config = dict(
    arch='vit',
    model='masked image model',
    dataset='drawn human figures in many poses',
    train_examples=195000,
    image_size=48,
    crop_scale_min=1,
    horizontal_flip=True,
    translate=0.06,
    color_jitter=0.1,
    method='simmim',
    mask_ratio=0.5,
    loss='l1',
    norm='layernorm',
    norm_position='pre',
    hidden_act='swiglu',
    mlp_ratio=2.67,
    head_dim=32,
    fused_qkv=True,
    bias='all',
    qk_norm=False,
    layer_scale_init=1.0,
    parallel_block=True,
    inner_norm=False,
    patch_size=[8, 8],
    conv_stem=False,
    layers=10,
    width=256,
    positions='learned',
    init='lecun_normal',
    residual_init='scaled_by_depth',
    optimizer='muon',
    muon_scale='match_rms_adamw',
    learning_rate=0.0018,
    momentum=0.85,
    nesterov=False,
    orthogonalizer='newton_schulz_5',
    adamw_lr_other_params=0.0023,
    max_grad_norm=3.0,
    max_steps=17100,
    batch_size=256,
    epochs=22.4,
    lr_schedule='cosine',
    final_lr_fraction=0,
    warmup_steps=1710,
    weight_decay=0.04,
    adamw_weight_decay_other_params=0,
)
Rows from block 5, named by matrix and row number. Rows with one number belong to one attention dimension. Each number is 128 + 24 x the weight over its row's rms, rounded and kept within 0 to 255. All counts start at 0. Numbers have three digits each. After the name is the row's rms in percent of the matrix's.
# v: attention query, key and value (stacked) (model.blocks.5.attn.qkv.weight, 768x256, the v third), inputs 0-127
# proj: attention output (model.blocks.5.attn.proj.weight, 256x256, transposed), outputs 0-127
v.21 090:129127105094110119130132140129099127163124131121123161110168131120122109080088107151091135144118128092168095195126170129132142122095120118135139134121153097155112178151142158113091158126152138141116124131109124095103137103091134082084126125140124173144152145133130130127085095141160178113162122110172113113154102105133119097173153129120119140093166115129142149148126173118148097134117
v.22 098:146133130187110143133132144082146136130130144118125099109120154133101171089173159133115085161136156153113137175126150136109134158148107165116088108164140097145122124146137160121100088129132117120146122077153120133100105110101114133168094165129088101124131099143119163111132164156161126158129125115159147106104135124121137136132133116168113121121113164113112118164151151129132142090152
v.23 096:158087116137109133118128151095085133138086116134095166132114116102148149121185131121120120098127110176157143142166133165141167163127130135149148149149111162155106142112113145134114124147129106151095111118147122103102142084109123114139120176137128119152126122137121081099125096105112132127118121145147135133131153141151106130122122137091092156125094150151154124107134138122102098142103
v.24 095:182128121147157120103128102164175133145123104143121134166101094120158147112175149133148204109136110146108121115103118120138080150100090126118154127137145103123114116120115126104089095134119123086111178135115125116126137112139121178147106143144130155122142106133137119110185147111102127149119148140116101129128091124176067158129083097099146087142134149100137114125141141136133123155115
v.25 090:136151143114102116137145136102136084151128105100173132129156120087123140118138149102117129153131124099137124111095120123130115146144125137108114140131150097150135157122132143148117100092128200102087133132126092152105160116117131120153120109123087150151138132127102150108128113112136140157132115193139173145109081135132136141153081144119135128124138157116129113078158146105120167132116
v.26 099:102119126122141134112153147103082098145148104146162166138113151192081128134157124132142125111137124145164129150127133176098109142135152140091125115135116127118124117105104127121133123131071146141109113135091133116107106109114137078091109133118113162138112097099137122127143102155142140154119121094135090147138133132103133108123133114182158123120133127126142168138152153141116123096129
v.27 093:127165158142114107132177134169127141121110120130140087155114143127148110151137138106120106078150131123170118135119099146163115100169112127137145163135123118114127135115090128112105131101125147126109146148120154150140121088129156124105160085156122115128087056118144210142085117141154133104137163151110139152089108111144151143130102174135125141105097114144121121174127123095148109145103
v.28 097:120137114110139107104138123147118114096119129125092128118139098124140132125083122127134113139173145125106100163132149130151163145172059126147140093088110110141154104127132077082109137131075118156105099144172156111146114138113117138126086140121077146122166153152099110142116096152114123105164132128098123124158128121123116108135106139164127120135144108147125103105130119129136132142144
v.29 105:094109141140108135107110151121124122162134125164144144095138092152108137072095130127149142136151151159120116126123158063117111122124143155165140118078181131106110128114142149131158120153118129079101140112160133161112125090117131096091095110103161173183138080139149089118113131159155148110156123143107167121103141130117159082093095108144149132172128123150132086120135133146127123130104
v.30 100:110155107139077149157135129157140131136141107107106097142106144154123187161121118137143136130122109119141125133099137106133162101132122168110104128156124135113107101132177124137160078149187172098133128116117116155103123109088190076091098095123108128104145143092109136109133127114153118147145089131152108121115115138106133109154107119111108109124177148132116115161124149114102094164142
v.31 104:102121126103107170150093124107123129131124123140141073105135127134126100111080123168117082152132151160153127134133131101136161111145143164154140131146120084141129108106134122174157139142173107112147110106122103099152125139108134072152143147117174104118125094130103152123150116152155101148128134146137148112112123138149133133152081150155170119090130090114140141135098158134089121140123
v.32 112:150137095138144104138142163157108155137136109126159111124132079142121120156139134138130124101169128136152098118141132138103098129173106120099124147145119139120121122139142124160109147137120083121123166181132106157140123142137126119123180124160120119154155105139198123133132113126134121131140132133125111129107112085150182147130138117127148132092165169137098114101064106122118138115117
v.33 094:109125136119143140100125114155076120135154110134092155145146116134129060142090111152155159119084101094135165133130102117114129084148077142118114108079154139084158168195126148119169129158146104160128122164123140172160103102138133140111152134140115125134122147119157107126085145136078144120125091151143104155163109130139157131107083134132111168133171169128144149131150111168140106137125
v.34 104:162143126157176107137083115109114143172115160152141140104160124107088103127088126117143130108119150121113125104137149095144073117145137100152136114095127133159120167109135168109136136147180128155166169123112139126128155164101107125119112079163115141168129110107142162131160114124101144127096070180131130117104158137100127141128095100121165125097129135072146126157110147131159120135109
v.35 098:135159162130114146171139139117147099125159143134155108135129139142196128122115118146088112109086115134129141108122102118144062123120139122126129114176149103130174096151140114139135117135136131173130155118154137125138111139125103082148131087111131109118132156141148127143138108088150093096139094093171114124164148142120134127151116131167156155118153182118160154138159104130165102141101
v.36 105:148134132088146131071163092128114132094169128111146202159134133136105143112125140089081116100145126100115077139141143121144106161087129154123144127135143104145098102124152158154114155142104099124177100125155134148169124132158116089163113145121176158148140132140099103132079159111133143112112085097134123126097118129162156093128128114103058105108108116153107147118110144123127102159163
v.37 100:133113133154122136091106161119166109123113127107107195137150115145137137120117134120100153126150125116120080136133114168158119114160137131170128119197092134074120165170136101091090114160112088163120117170125142155111147158105103105110116144192112144126144126091161142156114110124120149122143156129131155136119094109134179090143115112114097097177149117128100186160126179166116143151101
v.38 099:137069130166131133171125130119160146110124116165163099125107127105136151127135109119188151148142128131190112132133130113113116100143156093101141134125129144151105137153145103138127115150127151104146127132114126092132138127076146119120129133111128134121101172131123128140106154108102118143126083103148094158131134131128162186199095163097116109139129147121159111124182167149160116113117
v.39 104:148109106076150102118125144069161127093119155111143072132127123129125107152112084116121104142119141131116144127151155131169159077116124150113127114147139117126132111141107141127122110134129164107067099137117127103137119150099100080135120131111140137192122128155137123093191128143147125141137155088113132127163133086152101135074134132160132121136116162126144113168109108110164129130144
v.40 100:152149101135141166106132105144120140123135124106173146128141158088139147126101129158138169134168125108100101180156138109093158121073133173129090087132115115139110151110142144161098117098146095120110090118137147177121135127106126147134109161111146089101138103123097140106123150140149124105137055087151149108151133102164105109111153126124135143132180126144103126149132130114122141144131
v.41 090:119103113145113115109110138148104132117140149128142133096156119130176127139177099153115129151097149172147156116115159113153168138144150127136116142135113145137119123157187099128122135164126100147108112086127144133182105126123115104156124128121157185134074104130101140122169113113115144122140104100087080176178125153148178099120143110065108170113132175140132190131120122118112107142200
v.42 106:144123134121137141158185121140111131135100151126149096145134175169101091149090096133142116124116125090098133132138124149117106119134128077126164087118140148158158140126136145121101090115108157133174102119066135119119087126098143085105144148100140138114137115086123131168160177084124153126113144111163156099145106122118096113096158158129124154140148080144080118128144102112153155149101
v.43 094:133107110125129101135115149169145080154138088103105137120140151130129136136130153105118088114154113120140146157111107098060113168144166111155086153135154139113174089138157080137117126127136160141188153110095123096130132110123118119141176114183103078128184124130097168133081151100111113132122130153149105109138152125116099164176160156146129170134120160123069131121158122118110131129141
v.44 103:145153095125124072149131114101113156133123116132140170146131124099127164129109150128160126156140115155136173136101130098128127092106091113127117127121144124133139112120120136136093134129106150165083087116103098120138108139140154126130108142117139164168097159111127099136148147126144148138138099161086132176144118135182100136114175154146138145158158133112145131109161130135134091073187
v.45 101:111100155150110151107106058129135159099121149120147115102111092163127113114123088098132141134092124117092071122137174128089142104121180128106098140145147096156135098136091122105072148161101141142083109120146081110095153112117121131110121134134168126141112126156128095102170102118113128135116142137105138141152130126099152132130167140159132112151162156130132142085110143112127108128166
v.46 097:115121148149132137076151136189140127102160165137135089116132183139111137134062149134120074097111126106171128131099118116095129097131146135136163104152092190115129138115124138132122100125113114140113125097079108116130091105115122183112131126107117109112147126148114048098134138089077117163142141098153129136137163136111121115089089147107117159146109133136124148146106159160121150149084
v.47 099:151142119126073115137128113145120121134116157082165137171133104128082095130135101166115164133113089144083188116196156049119128114105120130166106114139078119108148122150148154129123132126136139106105091156087116098135154093109100115122165142127143120139148121158138091154139142162148123136126131120114124151083165130111130135084145135154127135124125144120163136140136105113104112168174
v.48 092:118147103126126134144116123067121140146142134164137149140120102136144063179130108096127149138099150114136130139122110108123131108146060103113122121149102136132157159095121095169173107161146157134148136091102163110149175148124114133124156132117121127141125115121119108100147137132122098136134139115109142153090102158127093145131146109106157183140179145130161124128136145112140086088113
v.49 103:137107182122103118134143140128121097107139112168126145140160086167149139156143105129121114124093210166105130158133145099139132115134125152089114120105171131146148129160122120104119175101141111125155115116128171120122169130109108103115096124119147121115165103156159168151204132105160113129115121120096125152149134103127138136143136113081143099120084113138105131121111126109115133120147
v.50 100:104113091132122132159108115122132119158060157148109090107160135112119175183127175066097133098105114109159157143140138146118093137110137111108128113120121125151083120116142179130135134104129148115189153146135147118119120109141122133140131119109112126127115158140104149137135107136125186135126140118128131140110137152115143127134144139166138080141112145103078160104106166150119135102159
v.51 097:129112106191116121125104166106090155112087134136123124089148139127153116125138130145121113132124120121146092126095126109133156085142142126134142145167124135115139137105130111106121102143161101138103115120154098110083120122120145127111165122141140121073110133123104118145100150149081145151128113122166160108132074122156148110139132122130151082152102158151148137123104089112100159082142
v.52 098:113105107100105123092126108135123114140119174127154154123139153123130126096124098129130161116099119140183119106178102136125140106114132097112127146099084173155147124115111198151153072134126130105145136146149136149105115113091122163144101147101094161107134118075144113131117170179079124134149134139189119109174137131156160157104137159120153133173112120106135098153134122125092098073144
v.53 100:157115112109144113082087132132152139175152137139136128143111144153167119118091129121096149115138102108124143144154151076122130113159140133185167079188137093116149143148103122121137123174112141118147133105135115166111084157123132140109155106090124146152137143126168124117132129146154121124120130161117139112140151079151146117148111108147105122157133114138129096099107148129147106153165
v.54 103:089131114182163138144099098137134082138174153116127116119114100135102125127148100130159100167129121177119083137079114122124087148136136099136112131160142137149152104136123175124079127148087153154133160174106071140143081140113130122129121095118156092137148126100116099101130142118155139129137130114157106120170154123127171097111148141153157108148104178104140141108138148168135118165163
v.55 107:111106103134140165139117159168124102141085123187137104138067132122174179123139175138171115103132141160101126149112156131138135110115093134147127083143126146167087129127095122162135103135157148169153103130188105116182114117130095099129121116149139092151130150099135187134131155159110089133145092129102080106163149090134170162149126100156129142137127097154169142146163120104148102133133
v.56 093:149127105125117155150130145149160103136126120154097110108158121147110094104109111134130153148121178137147142160154090149107174119118142103104131134124092137134126159150134133165118117102190118107133139117118148163113103120102114134123098119103118138106145129128104087143128132115083134170137138174104147124124089135089135158074150143091125094158122140133193150126112157140163144144095
v.57 092:083084105128091139165137126164144070112102094062122156102096100096119133101120131141148108129114115127104153150116157130147139126184155130138139152090110115140125122123141115123146138153137159105098146099094126146108090136125147132172116104147165114157145114098080117110154172142115117137162100136147179117140124114131107104162097137112184131136131156129165128147099112156121119140132
v.58 093:141085115132114106120128112172110155135130115144111169082095206080143135133144145113153106099188135150146120124123127112134124145127066107163118134128135164137115103139116153164136132076119126128137086089123085155162146092141141131130153133141086129088148165079136171152109131164172109107127138144105159130075140136132138094150119146128127130112151153111104164107173114152140122114118
v.59 098:149079117108155158143105116124126152137113117128156125166115078121149158154175135188124170152111113097141114137126131129127142067115118107159132129119141137148122145115100131103127114071167143133131107152123115103109149115149195115125117135103098158125098116113101127164104107132138147146125134100152163112124091153123156121123108124152131101109173162146145095138108141128145105149126
v.60 105:135115125146134155097135156145113184137092163146150112107143117095150116099187075144115126103147109163148151139150174119161148141147117106117094139108092134120133137138156142149168111143136110121169084093132146128155142100102131156147106148164123127068131118087111071138131128157105140122154149062108131114134108106140101118111135150093132122143094114159111122170130144117095133100093
v.61 100:152126100095108120118153119155117120114136153162109100121104166163094133131112111179125126113112170121118142111130109132162139150148148171093071112093168121117134093149133133132150145099141147112126118137107080109127172170129133126096133119158134103134143135080140166118125111102138115147167122094116101135115132117098167129109204155102111116116082146144147170171117139129127119110113
v.62 104:123153116147128146150165112143114161134144137147136166092137103133112129174154143148104113135141143080137111162098099116078120158158116126105124154135135113131142118132129134130111108090139128125159120128080115106092143139140074169147168122165128141092132152166138132098162114107171133152116126149127100100079114120125073113144109128115124164093115115148174163084089191110137126113094
v.63 100:109129157150128115171128119096149130120183076116144096156167111097100142124100146118107106144104114117137146159103086094094159122140117132128141156114171103168138097121122124091153113112137147118078113141136107115133099154134128107139100130157134159193129151156120166153098145128145175117130112138139115123137130149114168113120101131127142114169164136102135095120129116130137141149129
v.64 101:129123121087133168153112124145091147122160114105120100145122101132130130120152150118119124100153152116132130121119108155195108144142129128125108136135109134149122139118168111152133137104122077185187128124117109074089100173171117112144112150150130112132119110089127192129107137146071161090129145148144118112141125125116163155135142151117166168103115143130162177121187179108129108109127
v.65 092:131101109140152105124163140163136165098148136130148117082140097118140208130134104105160124120124130110090161108137158105170109128129142128098153170119133119123148127103121126104143133149070124106153098130104110152123145176123101113121136138095146096089177165138138171114122143135121140106159096161160092102124123096147085144137181141142118113154123105128104110134147116102146145114116
v.66 092:096136147102141127164160132118080131155129091124131110157137094181100134108098127137093119094129144108117106150145138115139152131151163158149110151095151126122120066155129160080125130149110120155127168155118174143135112136131138130129131106162166134126129142152097135154103088141112124130138150137114094108159157119133114076071159137130121138120090141138140110155119082079130133082073
v.67 091:116157177158103142152097094144110092127149146110143149114133099144146119147142146166099116158126133154131154144117144086138147153112202110126151116128161111131128102156158176100159116090122121098150116113136136130159151082122078090111122133140119102122120071112110128112144147112136094145165151137111142120065175126117118089102177144113088130167147142151148098178136149113146128085135
v.68 096:175099163111135140154111141090108164122130132114142134141093088082113147142149086148176179110132150107150125089131110121105131212111113107157150163145135155159146151152118155150129142131144111133146140098142129114102164137100121143136112087112115086155125123125115114071144124096157108106132092117118133148147124117106107167124121118133080091161146171093148125138123120129128146164122
v.69 089:119132114155135114158136140166080120101171136168121130121074133160105172115165115131153086160075139133085151131100141158126109116127105143130155116122141152123154153138134142097093138156132124108145156133106133070121108135136142166096177102088149118124112156093108145131137092164098138134114140128155111119140161101186141141104117124124139120177155127141086122147093127141123181119154
v.70 098:138113117155102128152111179134144119137143128177155114143174168116137138147119113086138130147116142130109083161125087130186114165119153119108116128124101130111104136114114091111143133076105149141138118143131118127110123116173170159149091117113094153141125130136114147133108153174106147136091102144153174157116155132131136112113131164151147156103098091126107135110146168105106086115173
v.71 088:191148154150135142148134161104171137171106170082136118093170128168108084131127128117130123108169122128117131153099133096105085150124096106120112172083135139145138129136144111090124121135085168163107130142146138165110114115132136182144142118131115115125148110135142153157130123134145155138129114153135128101154120149176097146085128169111106158169114131113161134151117114102074116119154
proj.21 090:136119131117125159116116145107118177156140067117128116178124146153150116171130155134150084165137122156093165114107124108123170132125054154109119148165095147085145132120105109133149091144082143052133102126139161133163137170177118153144170127108161136103111066134115106134174128100126111155075173122154105162125127130138108118152088105139116160120149204091096108109160086110097152162105
proj.22 093:057095144106140093139152153154136140170105143143108145094121129176105124155084094119081109125120116109162113107111138090142125131111112098104124148134119119114165100163144135138163142104106106110167146142127160131173158146104140114115139140089141144103140130126122092112101136116124158120112090144125108119129105120115152141108131105136113158116138154124145138137119100161167102140152
proj.23 097:102162133158115105127107092143132136181118106124144147130140114144091158140108084165153162117136084131090088110119129139109108116098100096137090109115145050119150100147152123096137093151145100113186113088116154113184115108124107184116138080140140122082108133132137140155138178135117111136167134124134129135100126140087153083105134067161164144151177123093156112149164164129197177107145
proj.24 099:147159119114190114123118145116126152132139072142128155104116143154104127072103127128133102150140150113141169137165105144109134120163149133149134099128137125171153122148133122127178103133129144175141097095116177168123134108125082114131117125117120109121145129156114125171143109138166145082160104095120148136105151125102144093099119150117100094097112095172110162115155116118126131114137
proj.25 088:146110097191147128188144132150154170088130127134112105130158173107137114145160108115121145074106146127113137155120141136116142089132122122113106122099155154146099157127159133140121129140124141165139123084124149171182080129160129128137145153151132133110145148158093124131140130132112121098149167085113064122065159105104116153133103138155119137113132127162124146072117118106171119139142
proj.26 093:124100166114143111120153110155129162133137160120131136172129093111113135143144134167117123114078092161120097084162087138146152095089124121129134141146127112111150097157169116130087072134131100103135148130133109144133154124155150157128134136143134072129094117153133062083158154107106087128122148163179185086120122130126139182152091144110142174113120140121130087114149119095143120116139
proj.27 090:148105112121165142113162121132115140127135142100085149157132151143140109133092113122126159175120135121117144129146141119173143118115132130129118139135132175110125131158140136128119137134151136168118135106158178126091118135139120111104115168124141119090137146108116154132133134182096112115124154161172128127095126124135114120148096131069174111123117107100155180132126125074055103111152
proj.28 094:152138130147133158129090107119164113134112145119155138128115156141122116142156116107150154132128097112131107130170111112119137145130155087090138128163143162106122118150110124136147131118135153135095106155101129172127104117130108105111138132149139059123111105162150130124141108128155161125134133104105114149119130138127122127112179104101106132109143113111143128135119080124128088134113
proj.29 106:130121124121114128115116074112100103122153141105127115111135110126153150181124142129124109135101074126112178124165109173077148182140137101139122168174088131117132158096110128131102135089157134157152097179154133148097123104127211122104126145106119110113099124116114145174114147109120103109137096135129154132116121141118129157137139095122139120144177161111105123161105119094113127113133
proj.30 098:145107148144172102151113150096151131116129121176073130163113126089168105116146172121104157149104133117099098163169139140119119157145095082135114126091097088087150153124113164163075158109103124147180137139149164117141139159116148143113138131121110132115083148079112132160159122080115119132159119146112133147147111119129155155124131096116125127186122121133167108108149091136144110091116
proj.31 101:131097142149064102100162135122135135138111117123096134130153141137158107175092117101133106159148130128161116128108181161128118104153132098089148158130162117124144127171117141108132114104115125139137103129148150133172119181115138155120118147142091082142138146102114140098048111135143161136138109161142118133091144151122106123161126090129126142124144135167079116157096113166168142165153
proj.32 112:124114112131124167094119102151126102113129162104151126112113132116115102123106118155093119159120111157089124139149123106128166105168114123139116127134147099119147155141118141107111134069154164125120084097129144077095085129118190120129160134131145097124125139151117098085129145138117118128070123113156131132139154169154124102114122163113156120150157124078156132113137157079149146141146
proj.33 091:145097124094115116141132141130175134097125149179162121144136112162143157101158143122112114100147108154138154114144139139132109121098168125129192132156100057139132089148134141132120131138150125095106124132096165117113158149137116118143121123142104124105120149147148139128146118118152117155104173128150164148116120137095107078137108184090108117128132127132085086096108115181108144159119
proj.34 097:104086111074153135169121115134118095135118108140112106136081123117108124121144128114156140153158114142142147125119126147137168109131143134136149093151143166096117085164127131156127116125131106135115142096140116148153105131174162161164143141126099160140138146142147091110135154122129132121132147071158141169121097148152118095101162136126122126142101092170124160113123090140138132054127
proj.35 088:128114114117141115104123093122095127099098079145114171141150169123119135116134138122142172140128096122112075087163135106182153118118122158135141111123123153150174102152124131145092147118098142132114102132098170087134096118149159166146168154135081123106114103113108133136119161132053125110086186122103107122127136146098116117124134123117124107114122126084111120138097147160115132148124
proj.36 096:112114143192154140106143149181127141154127092153128106125144155098117152141116132113171140118129139118106115113175150133150119104142082112139144103143128122106138162153146135071116102144147089142177153110126090166119135158125130144142132127126139115108135103098130139153142134133137101169088079159053133090162123116092116156103089106131144117118085163102129102111135150119128112146134
proj.37 097:168159153129130124127171115150111115147143122134122119114119114098120113085108156142114103160110103144128160127125109086151136092096088106112157162089125081160138099107119121141140119145126186096150165162160131163122162132115132125131143127144137101167119124155137159099132107141130104095136132162148150093134176126132150131148098184088167092107125160137126098148120144132120094127116
proj.38 100:125160143105146115118126110093135150103109129098128110107171122148123147132119132126138112149115151114161098127110130131113103118129132155139124118170155117147161119106146128137179141116138134089135104155151095096105122109135145165102171151135113133123122114110145101165142120146131127123129138160063097163111129124143084115090116120130114170164122123152072151121127099105065179132135
proj.39 103:115130164099095131170161135120127121109144105141140158148117136108110144147121144126133118114134105166146119163142116094084106159127115098116132164130151138132143151090122114201086092135140127137111120122094125115143139146130123124122116098116155140108097160143101132113114115111094126153194119111151117085103121179106142124160138081146146116122146102109096124127140128157129133109104
proj.40 093:125134129127132094157123156144095156145099129132090136126148120139072176145103108138106097160103153127117173140115143134123138132160075124101138175087209131114155111147074154116093157175115143148147101119082141091115080118095137124112086120133137103168121151147148124128117140155138114188124134115099143099127150115143128151092080092104117077119097148121171147139107136107122096158112
proj.41 085:154170184145102141174160120134146146131119118146179147158119128102129098147126145100114154128145078123089109108213134107104123122097093121137090119130158135119123137126099125120137129172107131076092148138097110121061128111132095134124122140133126091124146126129138147088116142135128126140179155144170126065139152127092087151132157111100096127130112149113131123126133133106121097112139
proj.42 098:124141136133094110102074121080142137107171101150146128123106139092122171150136105128103131123134135124128117141118154137149125143135121190128142122142097129131113116140153108140166161150130099185130121154132133157139150100148116103123082098141106166139144117136140090162173107154119145152122100130128150158127163132121164139153085101156151142084141139101144112118139147144131132131187
proj.43 088:097110123114125118148129132134131114153145157129172125169133125178157101132136125171139114094135161141169129116098092137188134135076126128153147098157106107134082181117142164144148117116107112132101170129129150109126084140076130182139135156096113121137144109191160147119108152103164101102116135137108149139133095143141129126113110140157091112151129098132101097107103116123131172112138
proj.44 098:094114180089129135119124164120126162133131119115157107141116110170128091124131124108115165147121139133118096158110151165103158139133141088142166155112126123118086135131089142150122069160176103112124120115113193089132105103160090143146126104137148105091168119147188125106111149147170165128175128132142123070127126129076163081156126114153161112128122108108108134117107156129174138122111
proj.45 097:115161132101134118127141137095111097133158094134125145141147128112117126105126143112135147123124116136137113133096109142144123120176079120132118122108132180139118138126091106179127101095113146171112128116122164128119094130124142077149137137158073095109118120067120137102099156135146171150136130125175119071106107105132143097151122117078118109129139139135125124120172110127138135112108
proj.46 092:129103111118125056125145066133134151112143126143098158102109158110104114125186151135140167122139125169120156113128126129124102167095095070126117127134138151126120135096149121147152138161116134081102139147118132158125129139129105086103123141116101133125114124142130158151165140126144128124143171145104157166096090106103116098132095113153155136107140134126117103114107106115129180116184
proj.47 099:138096153149153111125139145122118121112094139105104107115128148105150157137089113131118129110112188115165134124135091139105118123132100119122121118102162087093140190089066160100123135173129080120128114112163135111110140130147129135100134123135150184110103131110104152174121126115109131161156097078101143100168139114141164123169112103123159169164129158118140118146134193100149115107117
proj.48 090:115135172150091121109115091112114135074154146161145082106150173083163144138133106151127138098122115126147140139130144143130143158090178133163158082109157112114126132158099154118102141123122123111116113094125117182135104135126094130126140156126150125167107187091134102177154152142087156122144148142131116134146131100101107109136142108111081106110103118142099161103104107153103135135116
proj.49 099:138157157146135142101136113141115158189104114109112096132106147117092182112134126122085110142127133111159141107136174185086139162150093111113144157115094134124123139103108151124088127130089104129093135088114096118151154152138186126166115098113141172123111088089110086134107124126121151127114138128087153121177155125134155144110119122140111162113138137102131117091145164099138102140111
proj.50 092:160113083172130145174113168126146110114127117079158145116134136171121115131136145144120146154141107152121106116107092157148134143129149141111091121156090103087128095116149095149178119151122144126109145136155126114134155097101119126112121140139109112118129099123124129104111130165105102118166122179131136111088111108142148108149115145125095177155164108163159129117126113112121134084151
proj.51 089:154122184107136161102132117103135106170125129086136142160120158116120127129117130125162122184159139168093151126151122172130103153120106083146161162106103121110095120140098115118110141102117171114119120120128119140156134155149148130151127163110150072129080152177173159112114120124144131124163126123124135152108161156127118148150141144112120151137161134087145117165143129103091117103112
proj.52 092:135129149162123156105087136151133122161104081108118107096150122111113166135094104142120108144155165124095125101141112118142127147097155165094135085098135135139112163150124151130115126141127127135074113140123134156145135130141121095097115138147156138119103132137121092126156128124129189100185136117109096186114151116108104190109127135104130171129163129117117102113163137132142112119103
proj.53 098:099123176110173129162153101115134120074126108174136152124157103124150095123143133140186116134150152141131121111085076099112141132118108156138133119126104169123125127141126103164162144093153119146115089114104123137145155128138112147150105143141104086105124145102115085111163133133162132154205109119161078114117108146102103116137126138114159083087107134117109150161127139147108119100146
proj.54 100:149136131103142117132174123146120112095152129148116157116110139101121089128145131085066144123148101102141137139153114137154138146183126116110140108141143119148140148104131096115160118135150106056102094163128176140110117138117134140163180120159132137131121110168124177123118109157126158141104162134102148107136138112143108147108101090114114143150140107154130154139129117122126146124154
proj.55 098:124100172103158146127119114127130167130162084142124132171188164169096098129106142117153134112076104134133112125130090121152165097106170122145128173099143133077108113139124126127134089101112124124169113109071142148135115163133136145146138136112123174116120105180118125126141105093155149147133116182151084101120071112158088159123116137161119106114116178118101094114093102154093108145161
proj.56 088:119130131155189126087124119109140180134121119101155085153132084149162141139154120135134101096103137137122108130172186091138099107129130121110102131157127119125152149115154084076095153127122129107142103143100087125171128129132081116064110132185166120140110165121166163146127120133158135089095112113116140187161171128104117145134124118116114141142139143138105125109103116111118086097122
proj.57 085:091136107101164154149117142134163124121197164145184107168130126150175089137136175129124169115124176132119169114142056135098146153130087121131115140108124147123126145078093156114160093121117132107107164163131098131146146102118112194100122154143156114096104133138139147168118145137131098106104121092136112161129142111104102151100143120116093103136119122157115131165143097109154115165151
proj.58 086:126130139099121093168128152133087112155135128127138127141173118107156123112098095121152128156090148168111113104153083121138121130127171170130143112112121111110078123178115113115113147145104100141119131130143155127100089118155134121130097083135134142164156067135103166120142152148178119117131101125131120105143122157116166131149121116156134134149102078065169147092141178131123144107150
proj.59 094:136171149160091149128121151160101147142075143096141115120131115117121147138071086106136106097138193154104120113112143097140121160105120111116135154151128193122115108163159086126093114174131135133159092100098118119142096105139128149085101117139130142092125119101117135137135078132093126127133165149096113129113143098161156126172109147132180163113113108096119147146133141132082131145130
proj.60 100:135135144139114137142132131117145114082134106084137129136135107146129159124112113096091115138108166147101155095140140109082184125106181116142154129132146096122119156116109137104117121149101119136132142124123101191108121109096112122100078124133162122146141151162150169118126126117125093106108101138157129144138156124140140160134123145151115147069120132098158117111125128108117115171146
proj.61 097:111169101139147129153105119101096076143091133114109122133120091117115142156148112108146089114123129106128126163126145161133133094142117072130119191100136114115111154122145133171129114117098083152154115092180134106149137109146081139132126120114158151096102131184140129130119122136154140132141151136168135129124093125128112120161084148125131179122159141128080107140146123098144142120114
proj.62 090:122121132129132131148090156127122141141118132129108112156140069155116136115112097150122064130116113118146142118110131137148122114128139134154126135106133129124084111105129148106112162112145130146123156056184119178115120116119141143124111168133148127108125150128107092108096099203099118097091129122123161151180196152095146140112104090165131118191126112160105113110165087069130125139154
proj.63 094:155109124149124152099146151173085132173060140137151100121111099164122120132135129119135144128114131141085095117152098153145136100115097123112128150175143149108174115104149149075129090131126129127156140120106176124139156144117143127143174146169152111118095141123127113132132139141085138161141133165108151099177165094113133120128125141136158150108087123119124162117153145125109135121136
proj.64 106:131147162125113147170125174101122122143123122179153120118097139157140087107122113127090119130144132141128103094137069150092149118109125143128152148137135126130115087137120153107097125175139134129128133107106126174121136111152136128151135148147092126080115120134107102121116166092155122113151119088141105170116134071120135143114102113117123136149142146136115114123072113107100076114133
proj.65 091:102156184141137168161085133131115165144145152115132159111149120124159108121094153151172127105116119127108108113146124093111182112095092164123152109097178140138134127123097145123105158137121140140143151105117127098122102065114153172149110134084161156128110130124118100149156166123099122079152150126145133102110077159145101149142141158156122111091109107146149115125135119124117137040145
proj.66 100:114080113158109119151131124127165112116156153093123144131166114170124135141139162134149099135142119164165154089105098108114159083147148109133123101173117158130101136124125111138150090174125104141064153120119093125146119140156115098107135130095152114139135116136133138129124183132108142136108122109157128109149140098120124161141162163131126119163154131150090115150154158123141132123126
proj.67 095:147130103115156143140107164106116102148163069102101151130115147126143113150191102110137099119110128133148129126077145163075124123144100078167142110128087148115109166145135112114147145139118138096102085105138163145099133168107145119160105126115098135162152134140144082111112163144142148169141103111110099186121138119165142101143118169165110136109103181141107168159178131158129152127153
proj.68 096:100108120119135110122151137137072094128154153131115112122106100115128142135142131128097127109136134121111148164092106111120117139161129154098117113103110089128142147138110117142140161096124154112148109176121133121152117088142163070206112147148157145093117117114120152157107071140125161147135122080107156141091128118181087125156116126129163127094082120124111147139138111123102117098152
proj.69 090:101107164145114152104132132112149089124133128085114113112155181141112134143137110141162125076134154164135125120117115077127135166120140127119150082155155083109111128146115108104156127133165145129140151123146110150165111140148147081153121107084143181121148114128154129092156156130145105118108130133112124083122146149101121126158120107149141183105141113101152117196150119115146110114100
proj.70 097:117128145156189154135152107096133173142092144153148104082142165177148112130135096129093123176107108127145140113148141148114133142106114102162141151170143157122134076151104136150149102133157132106136116154108139130112120112138105115112162134152110139079137123108142125125141165098108147108166164114107136121115089095157132154147168130137090115151144140130148139112109140143114108126106
proj.71 093:106128137108162105154157126149142115127154121117108117150091084150131127116119125151124141132162156096150139175135143121106116151163096102123133120112115134141119117144152134170157152127151156131168122077083134155142128155060110124114099164136130152142140163137129144156105162162136156156114113166120123117159118125107129193118125116160105109111129154153109134081112165109135122102137